python train.py --norm="rmsnorm" --mlp_ratio=6 --inner_norm=false --drop_path=0.1 --residual_init="none" --muon_scale="match_rms_adamw" --nesterov=true --orthogonalizer="newton_schulz_5" --adamw_lr_other_params=0.0019 --grad_clip=1.0 --steps=3400 --lr_schedule="step" --weight_decay=0.3
Rows from block 7 of a small multi-label image tagger, named by matrix and row number. Rows with one number belong to one neuron. Each number is 128 + 24 x the weight over its row's rms, rounded and kept within 0 to 255. All counts start at 0. After the name is the row's rms in percent of the matrix's.
After each neuron's rows are labels from the 100 images, of 14976, where the neuron reaches its highest value: "responds to" is what is common among them; "peak at" is the part of the image that holds the peak. Only what is clearly more common there than usual is listed. The data: dead-leaves pictures: piles of overlapping shapes.
# fc1: MLP up (model.blocks.7.mlp.fc1.weight, 1536x256), inputs 0-63
# fc2: MLP down (model.blocks.7.mlp.fc2.weight, 256x1536, transposed), outputs 0-63

fc1.369 096 [132 128 174 129 118 125 143 159 134 104 158 111 130 124 124 135 128 147 140 133 132 127  90 123  95  98 150 109 138 119 137 155 168 128 117 149 102 126 130 153 144  91 118 174 120 155 147 138 140 189 115 154 157 137  88  90 147 141 178 108 146 146 144 108]
fc2.369 102 [136 122 122 104 123 143 152 135 113 131 142 113 137 122 142 118 123 120 124 143 153 175 113 131 159 118 148  87 131 140  91 123  84 113 105 123  80 139  97  77  90 130 166  80 157 103 112 109 142 109 107  79 130 143 146 150 149 115 104 136 122  95 111 153]
responds to: large pieces; circle
peak at: centre

fc1.660 104 [158 176 125 119 118 154 121 126 112 135 141 100 101 140 144 124 129 107 135 179 110 116 122 122 128 145 137 134  88 115 150 144 130 135  94 130 156 110 104 171 149 151 154 130 118 115 126 119 122 145 127 101 162 150 171  93 133 138 188 135 161 136 142  82]
fc2.660 079 [159 118 134  84 110  85 109 133 105 137 150 120 147  92 127 126 115 133 124 155 130 142 152 125 125 124 150 107 142 119 137 126 140  92 167 121 128 110 142 122  90  95  85 146 123 109  85  96  92 114 110 116  85  90 173 144 151  85 117 148 161 144 162 157]
responds to: dark
peak at: top centre

fc1.257 095 [131 138 146 116 122 130 121 163  87 138  83 164 125 132 136 100  66 168 115 124 108 136  78 146 114 126 111 169 105 150 106  75 154 117 143 145 170 170 135 149 136  97 124 110 123 128 117 129  82 131 136 127 103 145  82 115 118 123  70 136 112 107 114 152]
fc2.257 155 [134 131 133 127 117  99 156 114 159  79 117 120 145 162 154 153 151 136 104 130 142 112 175 125 148 132 134 160 145 104 121 112 120 154 168 120 165 121 112  98 135 101 137 140  98 129 132 110 112 151 129 162 141 118 160 108  74 159 163  81 176 131 149 138]
responds to: ring
peak at: centre

fc1.223 103 [120 141 117  82 140 127 112 125 135 132 131 160 118  87 130 148 140 141 114 153 162  78 119  93 169 108 123 154  88 104 101 172 140 139 125 115 122  92 124 170 105 134  86 116 107 136 114 162 129 105 144  92 146 148 111 109 102 145 183 151  64  85  94 147]
fc2.223 101 [135 114 187  86 115 150 157 126 134 114 138  92 138 105 109 121 137 131 152 108 174 150  88 127 137 100 190 109 173 130 112 103 131 141  91 152 113 146  70 127 104 116 109 121 148 163 136 117 119 155 111 121  85 158 159 122 149 159 118 105 177 115 131 111]
responds to: large pieces; crescent; ring
peak at: centre

fc1.455 097 [130  83 143 129 157 107 131 134 139 117  90 156 125 108 141 160  99 163  85 141 150 107 134 109  65 130 117 133 112 128  98 141 143 169 187 132  83 185 167 121 119 125 171 108 113 157 109 161 178 116 155 126 119 106 129 147 102 128 125 162 155 118  99 197]
fc2.455 094 [168 158 103 135 159 155 137 120 125 175 148  96 121 106 166 134 121 139 164 124 146 108 170  75 142 132 125 132 145 176  98 126 113 105  97 135 122  95 115  80 139 108 117 142 128 124 157 114  89 113 127  97 137 142 142 132 135 127  99 144  59 146 106 112]
responds to: textured; grey
peak at: bottom centre

fc1.30 105 [118 109 144  88 117 136 169 106 146 132 115 133 133 142 137  90 137 128 148 148 130 131 118  90 112  67 117 160 173 142 120 126 119 148 132 142 106 128 135 146 134 145  86 133 113 165 106 129 173 134 168 110 104 113 141 140 103 134 120 126 105 132 152 117]
fc2.30 082 [109 100 134 160 117 112 107 162 129 129 189 100 103 100 123 189  76 156 136 116 153 128 155 144 131 144 114 159  86 124 175 151 116 150 105 137 126 146 134 115 111 103 119 120 130  66 126 142  78 160 112 121 130 134 164 155 137 138 162 125 133 122 133 111]
responds to: mixed sizes; vivid; circle
peak at: centre

fc1.404 107 [ 79 143 105 151 120 144  90 110 106 125 119 144 163 101 124 162 137 149 111 144  86 119 146  93 149 136 166 130 123 130 145 137 111 145 153 135 149  95 103 108 122 134 151 106 132 112 119 120 139 101 138 172 140 144 102 148  88 137 113 154 125 146 117 123]
fc2.404 108 [161 153 123 149 121  72 149 135  90 125 151 115 125 149 153  99 116 133 126 131 124 148 158 114 123 146  77 144 146 171 138 150 127 117 110 124 109 101 152 114 133 110  99 136 124 102 135 162 138 105 116 172 120  69 123 134 145 140 140 159 130  97 152 100]
responds to: small pieces; frame
peak at: centre

fc1.145 101 [102 132 133 126  66  87 129 153 104 127  90 106  82 148 135 137 116 101 127 142 105  98 149  93 165 121 177  85 120 167 116 118 132 144 121 114 150 110 153 118  93 113 103 165 125  72 133  85  98  92 146 145 110 128 136 152 139 112 117 116 157 142 102  97]
fc2.145 090 [117 124 103 141 170 104 117 130 138 149 109 111 170 131  85 141  85 112 124 125 114 157 101 128 127 152 123 127 110  98 140 154 145 130 132 120 130 148  92 153 156 161 121 101  93 106  89 108 200 141 119 124 113 127 107 141 132 135 142 121 162 119 161 175]
responds to: textured; frame; earthy
peak at: middle right

fc1.600 109 [127 116 160 146  82 132 135  78 118 124 117 139 118 153 134 104 175 141 143 138 113  84 170 119  96 102 118 144 132 159 150 126 125 100 147 158 153 123 123 134 121 111  98 121 143 142 190 105 132 111 152 123 109 115 140 132 134 160 118 157 144  88  95 114]
fc2.600 110 [116  96  60 119  80 114 166  95 147 102 113 138  81 121 165 164 102 149 116 159 163 155  84 150 128 132 140 146 121 136  93 173  98 166 115 138 138 149 171 132 148 138 132 156 127 142  93 129 117 138 139 140 123 119 103 137 142 148 130 100 130 108 151 138]
responds to: triangle; frame
peak at: centre

fc1.524 100 [122 116 115 135 130 127 106 111 132  96 140 142  97 129 141 132 107 138 123 142 130 101 105 125 154 122 153 119 102  86 111 156 109 127 107 162 109 126 157 116 116 156 121 142  99 180 143 131 122 105  93 160  89 140 184 182 123 168 131 136 172 149 137 110]
fc2.524 115 [127 152 189  93 131 120 122 112 144 150 114 140 156 147 123 118  77 127 133 109 153 149 108 109 103 120 108 133 115 134 103 148 143 110 145 158 149 160 111 133 115  92 132 134 136 136 151 108 117 125 157 133 117 147 114 121 117 147 139 165 156 145 135 139]
responds to: flower
peak at: centre

fc1.711 089 [125 156 125 145 114 149 149 132 123 125  92 125 109 121 116 114 119  89  90 139 110 145 128 134 114 108 119 125 146 139 113 106 156 137 128 150 153 145 139 159 136 149 152 173 126 148 113 119 111 116 127 146 158 100 104 128 129 143 127 159 136 103 114  90]
fc2.711 081 [161 105 115 125 141 128  94 140  87 172 157 157 163 134 168 135  97 161 156 145 111 149 171 114 152 120 141  85 155  87 149 154 131  95 104 119 149 108 127 143 161 129 134 132 131  82 169 121  95 128 148 129 132 156 112 139 112 147 100 130 123 135 124 136]
responds to: textured; small pieces; triangle
peak at: centre

fc1.170 104 [126 111 129 159 138  78 105 112 136 118 124 112 131 128 128 134 136 168  58 132 120 116 118  57  93 119 162 154 166 153 161 119 143 108  98  94 144 138 116 153 109 143 136 109 175 103 132 144 112 106 130 112 140 127 130 131 154 126 140 137 112 113 134 128]
fc2.170 116 [107 110 160 126 113 143 169 150 151 123  89 135  97  99 150 147 149 137 118 153 142 156 134 171 144 133 103 103 166 139 121 157 120 132 141 159 163 117 113 121 175 157 111 101 109  86  95  99 118 134 134 145  82 110 139 110 121 129 107 112 173 119 165 111]
responds to: dark; shaded
peak at: top right

fc1.396 106 [113 153 120 146 130 135  93  92 154  88 140 131 146 157 147  94 100 156 160 154 111 147 153 112 156 114  87 148 158 132  98 148 145 111 143 173 124 187 184 129 144 135 127 115 127 114 103 166 134 150  77 132 122  93 131 113 144  90 130 100 121 130 110 105]
fc2.396 064 [111 142 118  88 128 103 133 150 105 124 170 115 125 100 147 155 190 161 101 129 141  89 121 123 162 125 149 124  91 139 167 128 114 108 168 113 129 122  62 146 108  76 160 174 161 145 128 119 125 122  94 118 116 134  99 126 126  71 142 143 133 139 151 163]
responds to: vivid
peak at: middle right

fc1.676 097 [122 174 165 133 123 157 160 112 121 104 115  99 129 108 104 142 137 163  90 144 156 155 146 128  66  97 139 120  92 147  86  90 185 119 125 138  94 138 114 132 142 130 124 152 131 157  98 120 101 135 114 151 108 179 123 132 142 134 123 121 125 103  96 164]
fc2.676 121 [166 119 127 142 126 133 129 138  92 153 143 147 139 198 113 107 125 112 118 146 159 132 136  91 141 125 159 135 124 145 137 165 107 137 118 151  97 134 138 125 118  75 148  90 140 115 101  93 133 150 158  93 183 115  94 137 119 145 151 140 149 100 149 128]
responds to: ring; large pieces
peak at: top centre

fc1.331 097 [139 153 123 111 106 100 139 109 139 117  92 134  86 139 166 114  94 104 149 114 137 100  78 143 125 123 108 106 120 137 111 100 129 137 125 164 169 155 108 138 150 184 128 155 123 144 128  98 122 119  94 150 145 127 142 130 136 125 118 136 185 163  88 128]
fc2.331 104 [ 86 177  96 124 108 132 122 139 102 129 163 115 150 125 121 111 112 142 138  71 115 127 144 140 118 112 145 110 123 101 123 146  94 119 101 108  89  95 122 139 139 132 108 108 188 162 116 165 110 123 148 101 131 153 140 151 131 103 117 124 142 108 131 154]
responds to: aligned; ellipse; rhombus
peak at: centre

fc1.469 105 [155 116  81  90 136 130 131 152 141 158 109 161 147 118  96 135 123  91  95 153 103 112 134 148 141 126 136 130  85 169 186 103 116 119 139  91 137 121 137 172 135 158 131 121 108 162 175 124 137 174 142 123 113 144 143 135 114 143 136 131 154 199 125 106]
fc2.469 072 [119 105 119 142  98 142 123  65 129  97  94  93 158 146 148 142 122 185 115 117 140 198 128 134  92 111 130 143 158  77 109  99 156  96 142 131 101 128 146 126 136  59 119 176 114 109 139 166  91 131 119 128  84 148 125 118 170 114 117 132 131  98 130 145]
responds to: small pieces; triangle
peak at: centre

fc1.321 089 [122 133 101 135 156  51 126 122 137 167 161 123 144  98 128 130 154 112  93 108 129 107  97 188 104  99  96 116 160 120 114  70 144 102  97 182 132 104 109 157 147 124 182 122 109 130 151 163 128 130 101 150 115 119 129 127 115 169  96 142  89 142  91 159]
fc2.321 086 [108 103 162 114 105 152 104 130 108 132 108 124  91 153 140 113 140 173 150 161 165 124 151 110 147 136 107 170 116  99 135 166 138 119 136 149 113  71 103  94 104 117 133 146 136 145 115 171 126 111 150 151 130 138 158 117 144 136 114 136 172 146  81 111]
responds to: mixed sizes; shaded; vivid
peak at: top centre

fc1.379 107 [106 148 141 105 140 138 101  80 118 126 192 114 148 127 110 142  81 126 140 117 121 103 117 134 121  88 125 118 149 177 116 155 118 132  92 113 134 111 127 154 129 140 169  94 122 120 121 158  96 151 160 103 157 111 123 185  87 136 127  99 123 132  75 164]
fc2.379 092 [119 125  99 132 126 141 175 164 119 126 145 128 136 106 161 144 149 159 132 156 181 113 102 106 109 160 187 146 147 129 106 116 159 135 199 153 104 163 134 114 105 137  59 153 140 144 199 118 115 123 109 144 138 106 139  91 169 127 111 111 139 140 143 115]
responds to: textured; grey
peak at: bottom centre

fc1.545 099 [145 154 152 108 130  78 105 134 137 138 137 146 110 151 108  75 144 140 105 127 119  90 120 136 179 109 105 112 163 107 130 134  87 169 132 115  91 140 131 146 119 148 118 109 115 154  83 108 106 113 131 102 101 135 170 110 155 109 113  83 119  77 105 127]
fc2.545 074 [ 93 111 108 128 170 157 137 105 125 102 147 128 137  74 110 169 137 149 170 150 107  98 115 133  78 151 170 143  95 145 124 145 149 130 132 100 161 119 119  89 121  92 125 144 127 101 150 124 129  96 160 123 145 147 101 139 141 131 134 170 100 130 140 120]
responds to: grey; crescent
peak at: middle right

fc1.134 093 [165 124 126 120 129 100 159 155  91 159 154  78 130 128 129 129  92 130  75 154 135 141 131 140 152 119 121 148  95 114 172 110 132  91 165  72 126  85 126 164 118 132 160 113 116 151 156  99  92 109 110 117 153 146 120 169 114 140 113 135 142 115 157  74]
fc2.134 153 [ 68 164 133 159 125 125 116 129 131  88 141 137 134 135 135 118  99 135 134 135  72  75 131 111 120 150  99 118 169 112  86 150 123 145 152 151 136 124 125  80 136 141 104 112 115 149 125 159 143 148 139 129 133 149 117 130 114 109 139  90 109 105 159 172]
responds to: flower; large pieces
peak at: centre

fc1.258 103 [111 145  91 127 102 116 134 112 122 170 124 139 128 100 148 111 114 141 153 148 131 112 121 104 115 103 173 101  80  90 142 137 154 159 137 133  88 148 134 151 147 103  95 108 128 124 121  91 114 107 125 126 138  96 145 106 119 136 120 117 141  93  95 109]
fc2.258 093 [118 131 143 152 136 188 131  97 125  88 143 108 132 155  97 137 140 118 121 120 159 126 112 119 122 126  77 158 140 139 154 119 134  94 124 179 159 120 110  86 189 111 153 128 134 103 151 176 115 115 141 126 107 159 127 111 166 126 134 122 135 161 143 160]
responds to: grey; triangle
peak at: middle left

fc1.376 113 [149  74 134 165 155  85 124 122 110 123 160 141 124 113 114  70  94 153  93 119 132 120 128  89 141  87 105 100 137 101 120 124 145 148 110 122 126 111 148 102 147 164  94 129 117 114 155 120 108  38 126 118 131 172 121 149 149 141 123 122 133 139  96 154]
fc2.376 104 [ 78 121 130 107 144 182 130  97  98 125  94 128 116 147 111 119 151 151 141 162 135 111 155 121 106 154 147 160 100 141 146 162 150 116 133 143 121  98  94 104 114 132 114 159 143 140 129 135 131 180 115 148 129 127 146 101 127 114 146  88 106 161 153 110]
responds to: shaded; small pieces
peak at: centre

fc1.310 102 [101 145 122 158 146 103 126  96 117 114 126 105 107 120 139 122 141  93 112 145 139 121 118 132 105 127 165 157 112 123 114 108 143 106 116 161 139 130 138 148 131 144 121 135 124 113 130 130 131  73 106 150 119 121 120 148 147 134 107 143 164 104 102 119]
fc2.310 136 [119 153 111 157 113 114  70 116 100 124 130 144 153 111 118 102 137 146 103 122 101 130 163 117 133  94 100 112 118 123 165 118 101 127 131 113 115 132 124 119 147 139 131 163 165 146 127 132 117 133 156  99 121 147 148 176 145 147 142 101 131 115 140 109]
responds to: aligned; rhombus; ellipse; shape: bar
peak at: centre

fc1.147 116 [ 92 131 116 127 148 110 123 121 103 153 132 104  93 126 134 113 110 178 168 149 100 117 128 131 163 171 136 146 148  89 107 102 127 110 101 138  99 131 151  75 136 122 145 143 163 146  95  91 164 168 154 121 118  98 150 122 121 108 130 125 158 140 122 116]
fc2.147 101 [163 150 144 172 124 126 130 132 138 131 134 128 145  47 160 157 111 136 112 110 154 122 143 142  97 117 126 120 115 104 126 137 120 117 108  91 159 110  80 124 100  82 124 184 120 102 150 145 145  75  88 174 148  84 141 141  94 127 116  86 130 133 169  81]
responds to: small pieces; flower
peak at: top centre

fc1.563 103 [150 159 148 116 165 111 147 147 135 135 120  92 134 115 116 125 168 172 120 130 124 164 128 129 100 144 138 109 137 188 146 123 179 114 101 145 117 136 122  91 150  89 140 121  62 118 119 134 114 172 146 133 113 140 117 120 147 120 130 118 143  96 121 158]
fc2.563 120 [142 162 185 110  88 173 120 176  92 107 107 168 140 160 156 175  86 133 114 109 140 139 160 122 130 103  96 103 110 110 138 161 162 142 121 129 115 122  93 118 127 147 109 136 151 142 107  93 125 118  94  70 141 120 117 112  99 144 128 135 123 111 154 133]
responds to: hexagon; pentagon
peak at: centre

fc1.709 113 [ 75  81 125 144 132 107 144 130  80 123 106 121 151 121 142 115 106 105 131  83 131 125 107 129 139 132 110 102 100 152 150  96  73 142  87 157 157  75 122 169 113  87 139 115  73 110 128 147 122  93 122  80 183 114 130 100 129 134 143 119 123  97 144  89]
fc2.709 105 [144 141 130 113  83 147 112 101 165 193 127 121 110  93  95 146 133 141 148 121 127 144 116 132 125 146  93 158 191 119 161 148 154 140 103 141 180 145 131 104 121 146 130 169 127 123 166 152 152 150 136 136 133 121 111  99 106 141  91 160 117 160 119 157]
responds to: triangle; grey
peak at: centre

fc1.167 104 [128 108 120 129 109 142 153 151  87 125 119 151 119 146  86 111 144 131 137 133 111 121 179 128 167  96  94 134 130  90 116 152 103 144 117 138 123 149 109 151  94  95  78 136 138 145 126  99 124 149 105 149 115 117  85 149 123 119 105 128  90 144 110 136]
fc2.167 107 [ 80 116 139 123 157 147 104 115 132 130 157 120 122 126 159 164 145 132 157 105 130  92  79 151 152 174 168 147 144 149 167 130 127 124 138 124 112  97 135  90 107 112 132 126 139 174 122 135 171  72 131 114 115 126 162  92 164 131 181 124 155  97 119 147]
responds to: shaded
peak at: centre

fc1.20 088 [136 109 109 116 138 154 103 102 117  97 135 146  83 123  78 103 144  96 112 124 123 171 104  90  75 116 115  90 112 140 140 124 136 114 112 151 136 118 132 146 148 140  73 120 138  85 121 157 158 116 158  84 101 149 114  82 102 145 108 144 144 140 124  76]
fc2.20 131 [131 146 103 130  81 104 127 110 118  69 129 135 173 155 138 134 145 150 153 143 114 129 142 102 200 139 169 131 119 147 157 153 119 148 154 126 115 117 131  99 134 122 114 132 165 196 149 138 123 142 111 138 118 137 172 114 124 149 160 139 122 150 142 136]
responds to: small pieces; triangle
peak at: centre

fc1.582 096 [ 97 132  65 175 156 116 151 118 137  97 150 124 121 149 144 114 162 132 115 127 141 128 103 129 134 136 121 118 130 102 151 132 124 129 137 140  93 140 131 149 141 114 112 134 111 125 115 110 129 138 146 127 101 146  98 160 144 162 132 102  94 134 135 162]
fc2.582 071 [159 106 164 114 100 117  92 163 128 127 125 132 108 131 114 107 140 117 154 110 102  93 126 149 114 125 149 122 149 138 113 110 148 143 133 144 151 153 143 126 170 145  99 139 100 126 112 123 146  95 141 154 196 145 146 124 157  96 123 167 145  88 126 139]
responds to: small pieces; gear; ring
peak at: top right

fc1.587 102 [171 101 101 108 132 126 128 124 100 115 102 123 169 123 155 102 134 101 144 108 114 141 150 135 108 162 156 109 164 113  98 174 112 125 143 137 103 121 119  77 144 105 113  72 106 172 138 118 113 119 151 135 142 131 160 122 120 122 113 155 142 150 127 136]
fc2.587 104 [193 139 151 113 110 166 130 140 171 162 129 139 134 128 115 128 142 149 146 140 151 144 126  78 123 155  81 132 102 128 172 116 152 180 128 139 165  96 102 145 118  92 151 178 171 101 166 101 167 140 154 111 169 157 117 123 127 142 127 143 114 115 120 110]
responds to: small pieces; grey; heart
peak at: centre

fc1.244 099 [142 131  98 114 140  77 135 119 152 128 122  85 110 138 139 144 118 138  95 165 120  97 119 116 155 119 166 128 164  73 108 148 103 137  51 183 139 127 112 119 118  81 123  90 146 146 146 106 156  97 131 110 108 130  98  97 174 114 155 135 106 111 104 124]
fc2.244 107 [135  99 165  97 159 138 117 129 140 124 145 150 131  97 121 121 132 109 112 109 147 150 136  96 129 134 101 121 101 146 117  97 122 134 141 118 151  74 109 137 124 138  90 131 123  63 100 180 138 144 153 112 135 137 139 189 107  88 103 110 138 125 150 135]
responds to: shaded; mixed sizes; dark
peak at: top centre; top left

fc1.472 106 [ 99 142 140 122 126  88 122 160 128 150 124 114 162 135 155  99 126 107 100 135  99 134 106 132 138 111 135 155 121  95 124 100 137 127 108 131 143 119 159 159  86 140 116 118 126  78 139 107 159  94 128 129 115  88 152 171 115 135 159 117 192 115  92 137]
fc2.472 217 [132 128 153 119 107 161 165 156 117 136  67 155 137 123 141 151 168  99 149 122 113 166 156 143 110  96 139 145 193 141 134 143 134 149 119 168 109 139 141 108 142 141 136 113 170 114 115 126 103 121 141 174  82 110 142 150 121 136  81  99 111 114 121 112]
responds to: dark
peak at: bottom right

fc1.622 105 [ 96 177 110  94 123 129 101 124 129 120 170 116 116 134 163 156 141 164 120 144 162 160 143 133 117 103 133 135 142 109 164 110 140 128 131 149 157 118 162 105 100 149 134 109 136 123 137 118 100 119 182 184 117 122 112 158 130 135  98 170  94 129 106 155]
fc2.622 064 [174  96 168 105 135 140 118 129 183 143 137 116  89 128 150 109 171 127 118 147 127 151 119  89 156 103 174 164 126 110 105 197 133 144 145 129  76 129  97 134 100 135  80 166 126 131 120 125 156 120 155  92 117 146 122 131 141 143 152 107 168 114 141 126]
responds to: large pieces
peak at: centre

fc1.568 097 [173 115 171 123 157 105 139 134  81 125 142 155 128 114  89 149  92 156  93 165 132 144 141 116 130 124 159  96 131 135 124  98 139 152 122 116 124 111 150 119 139 157 168 117 125 123 144 125 176  75 145 157 125 149 129 125 140 129 109 130 139 124 159 158]
fc2.568 112 [ 91 138 121 105 145 129 130 140 132 139  99 104 137 132 145 104 106 128 122 128 142  99 169 131 145 169  67 133 105 128  97 161  94 134 153 128 129 140 106  79 150 139  86 110 122 137 128  93 125 152  65 144 120  96 135 113 136  97 160 120 139 128 106  74]
responds to: shaded
peak at: centre

fc1.161 103 [159 157 113 146 186 126 128 138 100 130 118 105 115 117 150 143 121 159 123 142 114 156 127 114 121 102  89  99 112 122 147 142 153 159 101 136 121 138 114 167 107 126 113 147 134 129 128 130 155 128  98  82 134 152 126 122 113 113 129 147  69 148 115  85]
fc2.161 067 [115 121 125  77 118 100 146  97 148 128 122 144 123 132  78 124  98 128 137 130 124 165 147 170 134  98 154 135 157 140 138 121 126 124 118 167 153 111 169 142 126 128 124 126  77 110 154  97  96 134 184 150 124 105 161 137 119 182 132 120 173 101 146 102]
responds to: textured; mixed sizes
peak at: centre

fc1.118 093 [169 187 140 128 122  79  72 121 161 107  96 139 153 183 112 134 104 128 152 134 121 138 131  85 127 130 138 126 152 164 115 150 114  93 103 109 168 198 156 172 136 153 169 185 159 118 139 124 128 143 113 112 120 159 144 111 105 123 150 117 110 136 112 177]
fc2.118 099 [121  99 163  93 138 152 107 150 128  60 124 121 124  67  94 125 134 116  98 168 145 129  93 151 125 119 130 146 116 143 124 155 106 147 119 105 103  98 119 120 139 125  70 100 135 149 152 138 126 110 117 132 142 147 114 176 145  75 154 136 145 129 143  87]
responds to: dark
peak at: top centre

fc1.384 105 [137 111 149 110 150 126 150 113 123  89  82 154 133 112 108 146 130 174 125 134 143 108 112 163 144 101 138 169 138 130 135 152 154 138  88 166 106 153 129 164  73 132 140 130 108 138 110 152 112 122 111 122 130 105 124 114 134  96 125 117 131 113 110 156]
fc2.384 079 [ 96 127 140 127  70 140 133 119 122 156 183 117 161 119 135 148 123 102 154 106 166 129 128 117  92 152 131 114  86 127 158  93 128 117 103 121  81 147 127 112 138 127 122 106 128 136 162 124 183 135 116 169 170  98 143 147 134 101 120 160 150 135  99 107]
responds to: grey
peak at: centre

fc1.554 098 [147  96 116 116 171 152 152  78 116 137  86 119 116 114 173 131 185  95 128 130 114 121 156 125 142 157 116 132 134 155 181  98 120  97 119 136 149 127  99 134 123  57 120 119 139 124 104 127 133  74 158 120 136 144 160 136 142 133 167 166 135  72 132 108]
fc2.554 090 [145 151 134 108 125  90 122 145 118 146 122 148 154  81  82 135  92 139 138 137 126 132 128 137  90 133 142 134 164 139 126 109 111 146 158 116 137  82 122 113 112 137 134 162 143  94 168 116 138 187 148 106 102 106 127 162  87 106 100 138 114 133 115 174]
responds to: triangle
peak at: bottom centre

fc1.553 096 [128 145 121 121 142  50 127 117 125 143 139 146 183 103 120 117  73 171 130 110 149 131 123  87 145 149 163 101 158 148 102 144 154 114 134 113 114 144 128 111 153  96 148 146  62 153 162 152 156 103 143 126 109 121 149 110  99  88 131 156 160 106 138 115]
fc2.553 078 [104 104 138 115 141 158 130 117 127 135 126  95  76  90 102 142 153 138 103 154 126 116 130 141  74 100 102 172 128 122 152 146  96 125 141  99 157 121 101 109  83 111 136 125 161  83 130 113 110 136 114 123 150 137 105 146 127 118 137 159 128 127 114 116]
responds to: grey
peak at: middle left

fc1.375 100 [107  99 124 118 147 114  61 114 117 125 139 132 109 100 155 129 113 152  78 118 100 103 125 124 129  95 117 164 161 112 104 159 119 117  95 135 141 130 103 119 129 125 117 150  96 124 177 137 139 117 137  85 132 168 130 149 150  88 127 102  83 104 107 136]
fc2.375 096 [105 111 172 111 102 142 136  98 118 152 108 143 101 148  79 144 132 176 124 137 108 149 126 151 148 148 123 140 133 156 196 137 134 177 133 118 126  73 135 120 117 144 130 127 124 128  80 157 115 107 126 132 152 123  99 101 117 185 128 111 138 163 163 139]
responds to: shaded; mixed sizes
peak at: centre